From a checkpoint of a small image classifier.
Model: 3.56M parameters, 48-pixel images, arch vit, norm layernorm, activation quick_gelu, moe top_k, patch size [4, 4], width 160.
Data: 195000 training examples, 6.4 epochs.
Rows from expert 6 of block 5, named by matrix and row number. Rows with one number belong to one neuron. Each number is 128 + 32 x the weight over its row's rms, rounded and kept within 0 to 255. All counts start at 0. Numbers have three digits each.
# up: expert up (model.blocks.5.mlp.up, 8x80x160), inputs 0-159
# down: expert down (model.blocks.5.mlp.down, 8x160x80, transposed), outputs 0-159
up.16:127123064163140151092147140199076140093069112185153181074166160096168187118126176110163135135085166173140168142151139084148128189145131129157155139112108152158141147114080140117107089095132241129168111120092137121060127061090148092100163086153151122164141154139131111178122061148138154202095115080116169162165138117136156070133143122178118133170131152131133150174150126180145124135162130128152145149102097102165140143136134092143116088114133174135141067125110096104128097129076091
down.16:124157115167139080151063115140090112186174127089120121130128137123082168169156137075178143140138146079124116092095111129115112072096161095212115168121114119114141166139149102110063115168118114105149145156131148052167148096151152135063134113110113089129104158090053122052128178128108153106118133075104139146092125087124143137087142122078114122156151056095087086183137118111172120163071153104118126125123166090093137162057108086128172081147154101117115130153190133141122125167190166
up.17:110164140134098102144128152122152096144143155110121157133103129100101117160191085125151133088132146114123103086144151151093158104093142089090090166122122076140092114142120098159132131139107115134147079173148136116104156141090143077146109152118136198113159161146059092102111094139178107141147179100110104107124119179137130255151152198101101136096116143162139176130176119123112111099148084161115100135098151066157093158093054162083101149180106122108092097084067125095158101059067186
down.17:136140139181078154117147082121189117131115163076060150119137118097138071075152167087076187096132162140118122100078093189166125160095143135129153148132130131127088118115119065137120135204142103076130101145160132137145151124118117173111114171115117152108154123111171151096103140222146114134125115173120071085137130051107149136085163154115099189141181114193078189155135131150100113079139141130151113170198135152135125144114149137084107161152135144191146085157099167153165093173124155
up.18:139134131115164162164174103103113128135161154168132127163160125233124133155194124092174141133120166098185159108123150131161135121119140097157087124122137147173179133194134145167161137124156178101088097139115131152184143141106071103128113176103118145122134173147147201131179117067173196155082144118097088092098133162097154101118122146156099130132174198124088155156065139145148181134149106155127080159128081129133147087099116160080128123078126096085160142116100104137130111220073108
down.18:191089152144123098129118126219121160207141173115085149144121087115136103134168093100101139168178136113135139058116121158074165142088135186170095115094111172140151079127117062176149116125139138136114109140052154131147125106146137131143136127061108105160053128163108111132113148181133098142101130116194163083122141125119090166144139131137108132086149172106133139091101091175150117129163125103160165149123166168075141155099102131161149190140162102128190049129076098118110077092078140
up.19:107142125147108110215120148182139127159136201111141128130123106144163067145148111173142102115098129097134086053132176101145098139115115067137087158123126121100108128176136131152096163132128117108117120196188159189115116211178072112136081185104125153101178092151073191098076070157194130130119156163151155133085086139137056130129146151110113137151167153136128182088126076131147164120142160105067114100127089104104160102151109118109136127136056112094115095077094138117118121124109135
down.19:098085159153135180155155118112202126076134158114074213140100096096168085101224131150101097141147129213135144130141102118143157146187091146187093097135065094157153150171110074146127133141162130151110091151121133130188212110137106142161119144137150170134097065141147097151079140133130117101062107082152110100130072120083143150148124105113120120129178122148170133102133108134046140153130097088094102133137132135127165153143130154057100113158123123157160173109104180127156130098145123
up.20:107136186138147123177133108141054128129157138158175116122162091138138167169135157128135142138101105023119108127140159164145139188151117181158027080091132098134067121137101111128111128155124113074133135071126086160154091139069095111191102154124100105109168121130096131101126090166183101143114175103167134176174137139153102129115082171106106151149079091090125165095112170115117119082143173110145138118168113113159112213151177139162138078164115114110129129129063195110153129109114149
down.20:148149133128135109093088093115157133110156167137092141135133112139177054102124167099139095124138187122153106152115105132143116143102119130123082091136212176102093158108136106126100115101146124077107190122099166070201084088112092120195125151162122119118147181182144101144147039122126109128117126127099129119163177126101158161215100124162140102115132111145018113120072136180130122141111121132109156114113140206120113131131131091117160156167178126098160129127145092083050112182151158
up.21:141104129152059143160147176123173143196123164104134096195099090128150170127165163079148112091156180151114124073169129091136137117139126036118100115103148134091110108081122115148119096121107124052116050126127210104122178145088101102080122133138139184100194156118157112168204153129141141148130114133129148100143115225160136152140179108103137142104150152149113205159131137112134132115095105105127116116140088080152132099103071132047131156113148130096162104141105133129115142150079144
down.21:136142128099138148110117185114114083135145192157064133169111108108123117143134158094072118093135104095165113138085138115165113141209127146157199114095109130147135083113117073134180145094078072157151142172130140119122114169117142095169147120094130137145111139137084117168142077130163125165081101120161071074107151059120151129099100144094069185126185180146106186096140127137164146170148190062114162185120170119131156124120107120133143153119054149174097055135134090137158109141087167
up.22:129145139125121163147111153106163125069139157098129137053209088114162083104146132224091150127136131169139110093155117137106166128141126121165096134166125160092141134118088179159109145141121128182199170127120133117130120110198125146128106113171100133144024162145135074101053097137115130144173207129118138157133122142101108110095078085144135131095132166071155194130136154188073071151152173130151110139150136128146078098120135119124095118150164098137162088104132143170158143074169164
down.22:132138069085150134048116165126124148124033070095102110078116132149130070118115135086118114141117128100083161167121122176196154114120113115143138138129167158148104127185084127107059073165098110136057088077162100171095129165172143093167129150141149044132145111089141102130151135165188128143071123093110155156096114120127101144091127071139070120175117140119086130081062149189113093137139109136101193124100127108149100116097140133082134124100160164107091142129145154114159106144140080
up.23:132155079137133045122117093107121158127157076115160086104141079133069142118174171148125123153108121114112124154085067137101154134098147112114095096171165159156122126171111098079086088159136078132141135153126137091152131174089162128120133104055129112134144198198060130153145140203095155098101161098156130109164163197118157126076194169136146065169140166111067113141119143094144163100098114119145103091111148112186105163133128067124105132147201129075148179124139123131106136165105136
down.23:123091160141147187114081159152127093099152142165091146137097104139140122128141111171137156088112189143088193141136175108071144128137142160110123171100045191110086141115141142119154080137167109192132172095112095134120093087137135168128189113159065125157112146091135119127073087131144095077165073155184108092125113071143202154089130095163111157081134121102163099127126087125134071124132156154104123053108120153149119073133085119149070110150105161110168087162113129109112146062109089
up.24:109122066145144137127106176156157160199203168076104110096100116182143175169159122099154091111147180143108106153136087151080115114102114121099107081101094173093135177110114094117146174112088059100170107163109122130188080156106115128155047122131121135132163137130042124103152162159145136055126126085097061124127092132110117145128117218131112147158107144134206174075125167095104091167193111137138123131110148104134127099171107138132119104158118134134120171180159123126124134118109157
down.24:178127171172136094144131131128144096134102152153092097116076119145136108105156136160095170108077158146093140116151208094133106113146095117116122105098163132124084088210129177035113130151146134133069103100092152186117160118127149174125158183110081157082113177157214082121124123104151140101131137114202169119114127164118130121101143156133103147138103199139124116068164136120123098114078150166136084149062157135132155180147116110110126095192105041121134114135095121138090095109182107
up.25:090146159158185158087111192102099163104114082144175140111130120127122164174143174189116127114163104059097071107188146141146096155170137137133119159126154156114111138157092091137154095107145116095160153094139090124090131109173057103122125139148113149105091111139159140114024146126095101070104079151137119191089110087116134159140070105121098149069040127075128150145103171109174107095178164126149128193129109157093112118099187095140107126132105116151103116102121075132185155118155131
down.25:139167107123173137128054087109158152115076124114139043143076156174116143098083097148117111162159191164081109167118131113111084088101062134116169134175166127124087099101168150096096076185136114122074157091129160125131159163159128126145112099081114100149114097112078148153145104179101167133091125149086124194125126142101128176126141118176148103142131121067089148177131151149169083119098070106077127123124088078157104139137127100143146111076145098107121112087157121089150095223184132
up.26:168060156096113163106085129095115095116117125186142110144161173099123100146107102123106190129071132180115165078166163153110146096125137138170139120110087116113151143115115101098153114114093096162096122125128113094107103102127162160100155118133109120198061071061152097149077099124187102138165180120094181102134132117178135124112130125160167227101167086103189124076144102150146108117164145093136156145063196146082128122084116182110122176096104144149122101180100166140106156102112085
down.26:176149143053179072126121125162161116149079077118167126116099142126107187159068181077122116138159096057141119144106128190128115137136064199128104145177111099170111147171144058165154094151154137099177158087148124084152114185138131134130086089182124046128158148173128128131114131102121149113079141115108150166091138110090161187157150127173094139117117107130077115085121176086180155093132138154110140180102159111106081121145161129146088155083141124088101116102170172113123150097118146
up.27:151101126216094126081120118122114063106164184102100165134074141175078132179106099082155185162204171144138177106079143104123076143131166123136122122166119141104155173072138131138187083108115097137093101147101113094095152124156112092134123153117136146114122137152135140143218077082170142173125110119125151119091115185100136143139118149158080172135171188170135095128132044154107184158151145111108159158181142117108117119104142115147124072135159121150101137120056149121163136125069110
down.27:149150108122166115123114124099163089130126139131150130108144094075104156116124135128177156104131135145127079130147154177157041121120137160128120120107162185133152164123155076135125123099106145145122083105180176157174140156133164141108092107148084130124106149156106109094066131206120089147099150101213072100214154104102100109114117160141104115095186087148153113120085109121124110080039164069087167155089154134118117130087055084144163182141099121143082061100194137108103147120136146
up.28:161148124126179206115141150161086114119105126161134145057155106102062159068148123158119185095093113147167119108179120128084176123112115099168160187107114117116148125142117112184128119166121141136157130097140115127117123118107184136132154125234145153143135099172122140197087080161149149068088174153117198183108137151116088100117079135206119164165125132197148136154110092166113138152121142121152074162100119112149109144129103185149097144102134108158113118163104100166200160156090133
down.28:098241098090131135136141115156203166103076176084176064083109089082153156116084135098081122174098164144148176143092087160090141077143136115115100108140163130183059096136192111114105073130106140159139067121113120141164127162117129124139094121093185056143138111096139116136160152106137115140198172152128138141079122107111189098125193104088158069112132171111095109175153125095143138109128102104121090151138124148098098174122131080141112132108137139114141115119126096151066139131123157
up.29:088150170084143090174107155133123122084139136113150179192154128150086164161181086117106125108105105105125096139095150117119127157086105165157107102103105137094104086083096120126139165085134129131138112161157129212128127130116078177149106154139134155197082106115076137126134171104174193132133183111132134146112139112136070158110083124087156109125108175192094092079172088141102108176129061142115101101155112112193073100106167166108148094181056107088154120136096133066161172138123084
down.29:157169109215122151141171138121150132100158140146178105066147160173128151109059060135176088130150159160147117144113085081129125094082116129147079136125146089133102098186088154122148131106089081140199059071144094147114143127129123114131158159069117136166130145075154122201122122110148131066143101110069140088153122079123115162128114107152127161169052122172118095103103123194138061092121151165108104122153150118172136161156182139088160121119145121123148108121098056097131097161115128
up.30:115131074104153096102163108140116116128134125143148111131140086156162100134152089096167159102113152082094043106101073157101149158124122146037128107096146124091125107192203113182132112159080090127141134175090170093156114066117055117127105145116105163123174178180113094067109144084132122146166137154075075094142193066116086182126134122113122138123139132154122131166124180074125172114121083122114098167181073152148112160160136158094129180151115167104077116100109157130138151107121127
down.30:120136190185112105139169109108165148155091148086127164198083147099155060126114138126128090153203123124118164115146111168171076099115163134076124172111052162149087135112123140145120194128110123094116191140141154147149155162078142107135142151144123191125110096114153113101069104193172123079155161124089104116055120145116126156131200146130172156070138137116128211146116121169079137118165177160142170137104144166113149135073157092091125107188124089101154096156099115102138128122113116
up.31:066171113177119049121113093086150120132118127175099141138146135156096112084164161147179093089156164092122118130028099073161137139164145072190133113126127109146124113147138097192101162148150132136097113129077179139181167152152087070137094132169143120117140157089122128107180095101127128144153095113130132096148135150121133121108109093056071079148183139131149154140084176198139153087117139097171097170134105122143101170153128139122121141167128059115168110118122119131184095191086178
down.31:124197085135130135119159076147126068105113145097138179176080059132104102146202104105158133137177114134186139132174110153188160146124181125116161166126101129159173113124104107175130118173097066140126140163086105138174124107136158115236122121113131193177089123120105097137120096138157081148119182130112112078120108110100131189151114172148105098058175116193134153133167106136106198093141120156095143138097105131130159107122128124070132153172087177132107086166105147129122140156105127
up.32:115134123154170092123140154158137126090131095106142134112166135137120070133110113141092131189088142150102098155118131112107147183180137172122118113125108170162116097108099068134133153124126095162136146140127158122139064121057109185185137154116149160156136143157079170125148156086089159136185156095083147073133143127178109125105157123213148081188089189111120098114175164118160084200070138106118082060155137156116098158160105208125175131070154167113162165174094138144134163135119088
down.32:120134103143154130085113117126116159091178116145125100121135094178106053136101083123158143139059144173149102182112125117120167106184146161101101170140106174154091111117107144103156140106128087107116127149137096113121061105126087166145108172128145117136107150126129162157109116090109125158168166071111097063198094155123124141144147092188123137142100097138114170101152128153178082165076106142112080099168107168141113141162127170165138066097142127079147183165086046112122185208211110
up.33:135210139126087114084138099113103189046130112113126116084112109126152146056123097151135139124158112162145121112134136137178101113149122139137094078138184125108124121160141176107092084109173115128090130060082077127183168148197145116085114107163166097101139125088170143106104073160063112134141065110162126164173154126095156176136152095116146136135145150142116108180086112091183142175132117118135145137101147079110130119055137064105131094082149091105159105075201161149160150122165091
down.33:203106069096143121118089090119194155146093179156122150193084113147101153098124071134118112083141098145090147131191112107156114116138144141101122119138122107117169129148143115104070033169136177128164133158087104175110148157127100107139107126145113153089112208134149143115111127152142153114081083133125170174111176061112117129163086110134098156125119150142158091155170196119141154139180123153210102090155098109118188132135114052198141146116125113119066160158116128108094081140140123
up.34:124146146108142107173178080097123185175119117126108109153167103135116163165144148141155142130159105112126142175157123116173152176180103149137124140189180060136140126156130094124096074078193150082142154097121108175127135099182102079122127151134131097123127157156195133103124165097112145107102068117181134174134172080132140141165059094131134136126107152110137137139066137073095129138161089168129108156164109123135120080130163096165067104098089053106110108074201093092147126182166188
down.34:105078141062169137058150122122185091112094142149211121138167133200109135110154097105132163113133141101092148179122153150130122119163121150137066134163101182136115129155097159104089070113125183117155208112126141131152141118140147134162133179121133092117109200177170131159143152088096126118147149121135159193134125103099117071187106154124155125096089166031108191120108119119098112113088094126150096082140107109186060101099110105169127129077126121132139137099146169146175134168168135
up.35:174115109130166101117097096157101139128147068100139167092219131108132128189132134180164142129146095105154150095175188151163174162110111204147101116152119112168125130102120143148151182133120158102134179098138085123121120088060155147125194046088107124149087142146134161180118123088120116128075182164121170095143161104161124129109123130163053105154130183139107133135175170126104092158128122125149098134180062118097065191184136130172133120158135111126162145183099138126159162100117103
down.35:082189084135149114154135043087135138129194092143089109098137110145148052110167073171143133075136102100137161158136103154117102072078105071117093122151142151153094093113185065109108084210127115172124112144142089061104121099103168121181094157128174132124151101105086115142144128130124111116118192092120067123137108202169104112120144125122171160140118144150130143181079102148118158118058137146094125124131145101111130180104158151095143098085176117121110133174111074170150098148109134
up.36:152122166125092149058144148105131210133085089158145195152139128211186132124145087171131099192145121127149163135150140126148154116135094131072160092107085139078129117113075087149144115100119133130075091178101127061126079086153147082082179090204110173138139100160153145081105115097151104155106190132147153148127140105139148145169097112168175110147140106119117123128110098137143052144130070109126135137087118102119061121117089095113154125061099150134153111082165159077119148163139099
down.36:102122127068157108110116167159121172151147127186206099127117162145052175090149095073102115175105114132143123102137081091139161086128156126123089136133142116145168153185145132144122086134155164135143121125118148107086121174127194136146159149049115140080127165173141119100022116119121129185154147145128128144121089098117120117200113143082062133138169143117159119148105166174075115111137113105149173101148134155121148117139222139209135118120087138055150142121084133180131111152124146
up.37:159124121133045190145113113077123121099109159147105085082171083117131133150203139147112085146162117120122090107092116072111114097125152105118184147123163117116147151133131165127090120148148141132150142105140158153200071160135156148161134124125133159079138103070068161090133079121135081100070122123151126054171169175135128168138143136146113131076192125115083127097128132184084193071091117143139159146105139177173185120164127092083196126133163117130191118097098178109172100129113146
down.37:129120122148140074177172150083195135093154112123093158136131112125157153115122134161116094117162120108145105141149092168168188074153158119118111172110090134126188154108144095158157052165088143142146122145114113122150155118083100143127099137109085178084067123090113094086079105159164126120137170048198109041099116132106109158149151138106076155120150088202128150179161173115127108164142139166115154138100134116055112120133088089120141151148129095143096055143101162091201100104150125
up.38:122161093145131167140150099155124128170055112089181142108129117116117194127106163181196126116144079148126152184122176125105122063173125123103087132187184133146153142160091130104121148142132106079104118116183161127118205187157165109084114137162141137071106145123147182167118147177112131089146092158159097136108165092091162102083108122088110154103119104069139137116148128076125069050133088104147080139144104098076076081133139114109123128145097108068125133112182149096145173180161128
down.38:105192104074093145127122124162176159116090079144103163154154138211142154102038138109131151109100124130108137121106162128172099116155114152131134095208117123108144128163123143160102104133175137089125147141154145086099136103141130109157105134094092078062122172132159139167132136140121165102138139104084163208069133101077113088188134150138068109123108136146085124132099188150131191083133184082120150099086155084100119187118169049115160127051163117133120115097112126123150102142161091
up.39:088151164100127142164176161150174131131133108135163090127121075151173121127163136126177122102230123148077139047179178137121131178113176097111126188118117102083067150163152196149158121127145146108156119093170130153113164154062052115115108159114118090136164118158135182139124140156173138085120114115086109104126126157095102155140147123087123178130173121136118149134114155201129175112188108119126110160166114127093109178121139149089142097117138078155160074082087118102184160101073130
down.39:177136146183139154123117066126178094123102135153080167145137137122184101177144109062167155123147140134114071104112123188150127099157162100193173180115130148167135113108060038097156162138093104170129081128105128195176170131150161148146163129137106178106133102138102114117134104145183053128152158117105153121113142132143103125100213146130109149116170116169097185159128087107127133120130151133105203159135164122123198149132087115087132146168133120170113150202112156112156159107090127
up.40:066144153148078112178135134128181133166138193116149146133142098177136116171219148107160137064142141074101086083140115157109094150119131114100117148128115109047084170173156168157152152131127101146116109138154176170133145155063083142150062161112114168105188133125112140121073140136133127120140180105090091069085120123165131191145156125100096110138184148139132172103148129106093175103176109110104130169155120123153142144101086116084149128145098096145144097121087191132168116081045158
down.40:149125167175092133168160075107169123134145170135033102136112157051154087121158144125119158139178131141147088096067141159116140103128136116127179164127107108119120100144132053139143107130126117176150162150122085180179156143120142077135119147114128177100136132130113095082096115151187125161158161137145104085106149144096145133107146205084100197091151091171149177086117107150074171081176123124115181172157133146078208138125088106128159148141144114153131074142049145151152152126135159
up.41:071114111089137119186133093122133126187092161075186116104091150098159088178102116106120143125127147101117099128082103123165141127148137111122098178126160165125095137160159135138120159128123110153211102146105134142145186157131128090116120164103126112089139113080085091086132138167149121127135172141098040134098151059102124158141127169117054160077131095162063175140137145126159200059136140197155153144166143132112118126111117126113175162136182129153098082088067160064165137106099179
down.41:141163137203091184107124117139163104038137083152081162099130125090087086187113169172100143088133156123144118179138151179131085102121169168187157165127097172094125144100121097130147083147096123138082081127090120158145136081128138118143106130131095196114105077119075126118102065178111078115116142127131157117140104091123121173068121168120144161162104092179131137125145120187147142134158159147103120180163121165108151123132138065150149177172118123043151057095108155159127141170124106
up.42:137143103121168154144084155153153136222117124057129147176102114114134074157101168077141156086152103089095155078161089112139116117172133081150110190145098105055112137139096111145180138194144095146121111157214125108056146164147099120182146132149129129163095095108122107103071133149151146082167173164121189153127138084134164118094139137129116136156091071130147116108134088145092139134141116139134115148137173129134138128133138139126168201109102103175110149179121138144146192063165203
down.42:139134093098157134103118155130113097044107146072110117105171101125156104139072121108169091130113139186074109138109124152164125108102093189137165085171128178118090133107181180090126048131137136139147129120149073128127085093128169058130120103093120131075087150131126117154144129128119113152144131159120146127161153149132191135133138169188185107120071136132121160146093140116085107121112123121135145140079153124131123191135168133128113085068159110185141101152205043098032119135126064
up.43:126119181101097114120116132100161135115144135145116140102199128180101123111157127103141113135138169108085101093153133160145159128158147085100114163157132084149099083196117071140192108128130137134043109139146157182141178147030117112124093157105115105168142151104106141159101117119129191193196117118101121128144154175173160172161122104164059116124215191134130156119106127112138134088197165138143138201179104089079172178115157136103140125131165111121176102107143145108141139116092116
down.43:065124195215078145157140135150199072125090141087059148123119100125152105179121134152077146136199151135143090101116083130154144124142117146112146117118059158117096133126113065142165130164108107176166099138121073133165175185153121086100112132107111128140114112166142144147114110129143075111158171072176126139138132107110103145094116162094109167110146125217133136115110123160048114115180114131137108142151159128106136190112101122128137184161114164184128163195118148099156139142101201
up.44:110120124123120137124154130137116122149158087127189110128171115125102136209104118095110101179113136114101129165120123139149201165104143155130066085153134160180099135143129110123195141092119089093151192172143203111121124138118111120144093201140170138110103121123148161119144188157051117116136169106097114122061181131122145104127168092172127092092070115138096064115189121152152150131095135084150119143141054127116101088150184146169140118066208140144155153073119135127123186163149087
down.44:148121137162178131117117130111134083100151087181129069088190088180130091134074075145152115109090160185144147089098147094104095095135154158089109165075129139109096091133163121145138114143117126208143157147129129098125131119142148102112155115075099118115137127128121137127172136128106134127171156128140110166175099157110170164089119064201158167151075077151112141126150087154133095167116169174097094066135118145114058137098155156172107147143133176134200175187065081085085134147186102
up.45:110101123139117083131106161153165176079143156099076169104192132141118088118069139073095120170124084194102082144110074126122124207163165111150127137094077141137114121085111073082176154157164109141161146119116204102156104129071078140131098160140136180158149130152063166145162141095079131138156120093100181067135146122163111122127129102147147106174052143120129105154186136151159102100133144113112111108135129136133126124138157182126176137119170161145163175184054184145165147117127124
down.45:160128115183175096092098114117108130102159094126126073143118116157149067179123134110101130182091123180150097133095150142113182135127130142129102122152123144125097101116118113090177099136120066108134161153109079106110092072134108137174146149101152184157168170178147125146156119137067137168239190160108133095137096117119085192142097115136131113142087102175078103146144126150194061134088168204131104047103102153162117127143177140169151139118120121133117146145138107163141190108143069
up.46:150122107167155164129104163137153142115157087159077177100183089148151063127055136122113091188104139158144112160138134124056156151172138164116059092127119106180079127157093129144122148116116149094124080154151117105120077133086098193146142131135158180154125171130110189155112156111085136133185180111090157133084145116182076160133155095132133123184116154125170142184155160135129104136113129099176103050116118156092070143136111203150114193140116188138146178135114128122171100125118100
down.46:094130117158173126119146148113081099146171091129148105106139071145128099142142069087149100115106181130176080110144129123105149090100132086126079116182108125126057097134176091143147141144098123128144133110104132126087050108145147127131117129118183165097153106163109065150120071085160124123100186148127100059202123111180113192109112045139135064124139134155136148131111124125187101140135136131133108050147132141108097115137150170153167161201116185117145153153055103133083146140197101
up.47:090141127106128130146162072080204162162179104072204108119097095133158098130121130106141092105174113085051056095090126162158071108132138071151117089195175097165107144111164114132114109145102130125140160143146152157142194158103081101153041145077148125104145166123123098176179132107133140098140116140104071087109154134129128196149136153076138123100142139128065114136123169106100167121141055172099089128143090128105120123146135079100148144175150088094141110121092099134133156109163118
down.47:165102133116114201116126088128168091063126144141029163193111149099101108133109093127104142100132117110142159077188135109146115140168112135144151174102103124142152104124117076183145125163153106136136155127155094145168127146146180137099141138172072204123128085073182084116088098167139098170066116169134091106120109096104144122065111126134124169162117110175151147100153065147102189160169151125130134137075173145089126104088098150130085163164143108176166058153104143115174130084128106
up.48:154087169109168131163151098089165124103177159151142151168104129180124120166187173105183142183149177139141150097133137138113103140121076108103114195131116140092161106107106162134096166096161129142084092107162125085111142126079104113077194115108102113116167097148144114117118124040128094119119120129154188173139116123104147060112128151161103153133119096172104141220109097162108135184105147129100144103113107073078082118095066120127178087096150112111125106075094098037157106140095110
down.48:171134107093153139101132139155078148139159135152163173160165110133128076107103152194132086110137094111136132163143145106109143088057096049143119136094112127120152174124158120137167103129082114166129094158138158094115134107111124088121096129137114103124150194168114204127212148118089102115128181133179175126202173073153140111077139126094104049131114103160116088156116084130143108050106113099102149119101111151105122114145141099174105095098162138145150163216155109194108106095079151
up.49:119143088137121093212115146139194183185111118153150110130147074121082141138221134154147164164152141115101115113095110146151147096171155149141156165157143117147111127181154153127178150135087113094143116125136128122144196172099078114122110162131114133148106160136119165125130130146208148097098131125066076083107133110147184137110144136076080126158116176154130171136097177131097175073125104155180153173151110086128127099099135099114174156156167108081168097090114101087230107171098137
down.49:130078196200144140140107104071159150116146145137075177155141100145127117131075094119129138126136156142117098134090121135142126132124147131134157127143139121104133160137159084129157162096069144169168093153132167152121119125155103140135152150099149158133126098148153128100097077177137102133126164129178071106099136112170104131116111154104139147048191102175170150099151154173087172114147150078065142175147184171155227140057149063184153155158121142125101060153101136186132132111082063
up.50:156151133113133168135097170108116131116075163108127157092105078119158148093108160142132155159155166131134192128137189161139147145136113092139147137163136101138153129166103197137071114114165117091085141098084090159153098098163156096106199118112158069139134131107139113139041155125153101133103046164113076167101156094111168135138134122117162152200146055094146138153084157139146133116159087173129132126148170203132155125084163089103100147032145108171130091084130092067096123154128127
down.50:124162107099127136130106139139113141149066088156172114115125085112094166120089073213131019081113142100141133166101143149083166119109132162153098117124117128170157107148144134155113133104119103103150118142094191145108145164136100147149090135139145146194125170131104069133159145113098132131090181129123099176132086069077133118124104136103150112110123168115140103176165149155117150048098098060091101053140140121115165096138116129109079178115146088193127153118148220165071097160142098
up.51:121131147142134081178125081135128138112194137167150100125103138190141129139170142188094068129178121159089147121155138142174100152149109127132159111166113028114158101161154116160153101152159151081101133051157085115165104044174136064121086115155156082103084141158143132048136154071100172150141104146145103155143181161121157136161066144118160109135138127104091095142075124140180171117157143170125107125083102135140043126077137095106145114104121122177150104086134156136102118123141130
down.51:154129115126156153126053128156170132141133131194188179135133143134117099080123053158094130133146119101112163193133115117170128106159105141152162141129151137185192131152121128105172142109129099134128162152133157073107115127156156138133099101108141153176137124099125079099131158145107120134130102087070071143091167064145096144154108138125183161123128121067157092136072113109126096109170082097139074101154121221079152113162149122074138092087128094145106121185082167179127080154205188
up.52:128086197072172131164193118106105114042082180166182123113109150105107116167141139116123152112125113140133128141137151148115113158126108125179168111131109098117103154150114184129168091096160145121089115107173106103105105069117107139128150094120064136175129082169096157140141079110079103168141143086092130119172147054147103130200163127168105153128153182082192109144063095138149102093093078163142104124094121110114111121096093119055132100175115093139128119093104081068170155177143124
down.52:078128112135157129094119116157113147139170121103107132094140095110128131124178077137122101122144144124175148089130106125078145118105084127129124129079075129017114175131172098145153118147066088117117103130198138133085087116112133181145118166125145188166135089161103158108096135053127180099150161147096158109176180134112071172111128110170066102102137129174174107063106128126156085105160123156140144133186127106103133119172195117102155103123127187157154141054182081148128115113081165
up.53:101105173140115127131188145095154103107138148147145159182111117145120117105149162135113133114108117166131213139167150126171173102102176139113057100096084096149145187093150155117171142124130139107092089097121149142034111123203139150126127168170149143101152144145099140133174143080147113162110109175172188097123149156086156109168157193079116167147200149152148149137110121104091176081124063117083092054128143098137127150143161056099134106166118113115153143177097094145079097155108148
down.53:150132145132138143149105089138121117095165096116130159088095136119070156081151152151145155115076156129114089136117130103105170138083192125145147144062138136123139100085068059163200118142113106171183163059076137169126169109114168146113146162121189114182109160118098129154112106173122127101026120156156122065160157154071133166107127094128124074167178165118216121094102118109132072116129085124133112104161153152122078101136087119122087109101132145146110106110093160117126126169110195
up.54:166162104154071112060128169108099121119141131058127168100119113133131160123171146162155141183144152121163141157113087224155165166128145183110123085148138118159165113120104169126080118114168158069118091059053162103163108131145145068097087113136121099086120104162200119125135155129067148137099077132149136132126174115102124120122108150099165141157148083119146103130075191146160148121111101144158070116139116082107103133076148095097078064117155080104123133111151124072133081190137112
down.54:161185100084131129201135134083178157092095145124158091117173131148069176142129115103152052068116147138081159177147155116122114103124136173106122100127155147161235168125117158119114147140074098127108121134092142113127130100119133184116150110116107127094109113138110117086121117150111144100151154140080029178091174130123094136108091106114104147083125131069161059125056083135125133169116116103127126076123120147123130111129122060115146099115101068169110162153161149193133074178170128
up.55:142091147065152128104123187164140176169158168132109175117079110140146177182153052141141170135093159152095181092152164135106080110133098091125078136113154101103121158073137116135136105132153132154092069148104142201077075144092168164156143104125122131151112113087147126133117140100188138135104070146160111135178107147134153072169171136108141192206127152124144121170161110103170176121140130175173162133141103112122117130191118101083114116144127111132085057180183164146136075132095125
down.55:124100116147147097074097096165177135137137150181079186153153130085121169110171163137181163143204130116104138155152106114092135152097071145145133123089158099135158167108083166163158111124147198138131116168136118067156216110149153149057154086100126165078148109118099112099160126138132104113071128121142107091134146133103190121130172127065152118100127109110155150090157125193138140172134101076157138115143116156112129107181126118184129158185117143099168162165092147167098150164221110
up.56:120107139084144132136155189154122167088130131167152138138187129094156094122128136127095171117050190132140135144101096067135135175128153146168090116125065141108083121161097128107136117185131134098115185107128145088151088116089124162128075140137144149152129130126113146138144124097145125110135156146127134163140139150117121119098131117229162101237074163126195101109138121104109096201116123178190131092157081140130079162117118139147173190131113139121159180219126164121192126169126095
down.56:109112091141148143096098142149134154114172099118138092102179138187108061111098084071154145142144125165117123112121081117109213114161144156137168144133138127146080103091143125112162127122077126117165110168146102101138086122107158108165137157059165160156083134156133116195154109097102183127169164126128167101217127148151119195143158056175111146163113096129115106142126145166187108193102121171109095106138125124171103181138119198141155114152176175112145190152100085141081102131116066
up.57:089138165124093169168179159174251140151121151115101163230138181131140106147168136155202116080171180151165111079111092182126110183128148117125132128110123119114124173190135107128113152131122110179136107156102124067140158113090120124134080098114131103112179126125152170125146135123146111162087147084077146131061139143171154158124138131121114130159100179136127115105131122133091121164205087154184103124089088103148169141158121120148186111146142138130109097121057123127151081109078123
down.57:163122136162111106113174087139090099060114076108086178126126151091092141148150151112116074132130147112135106174109134115169127124175171092098101130116156142113116205135119128193105147128075129168127073128136157089164197106126094143149151153139130127158156130140123095064163126169133095113141084143095095107127094121166139136072126166113116134104185116193195106099154193115100112090099115132135148167156188178180163101106181098122071149187114195161130098119063141139138102133081071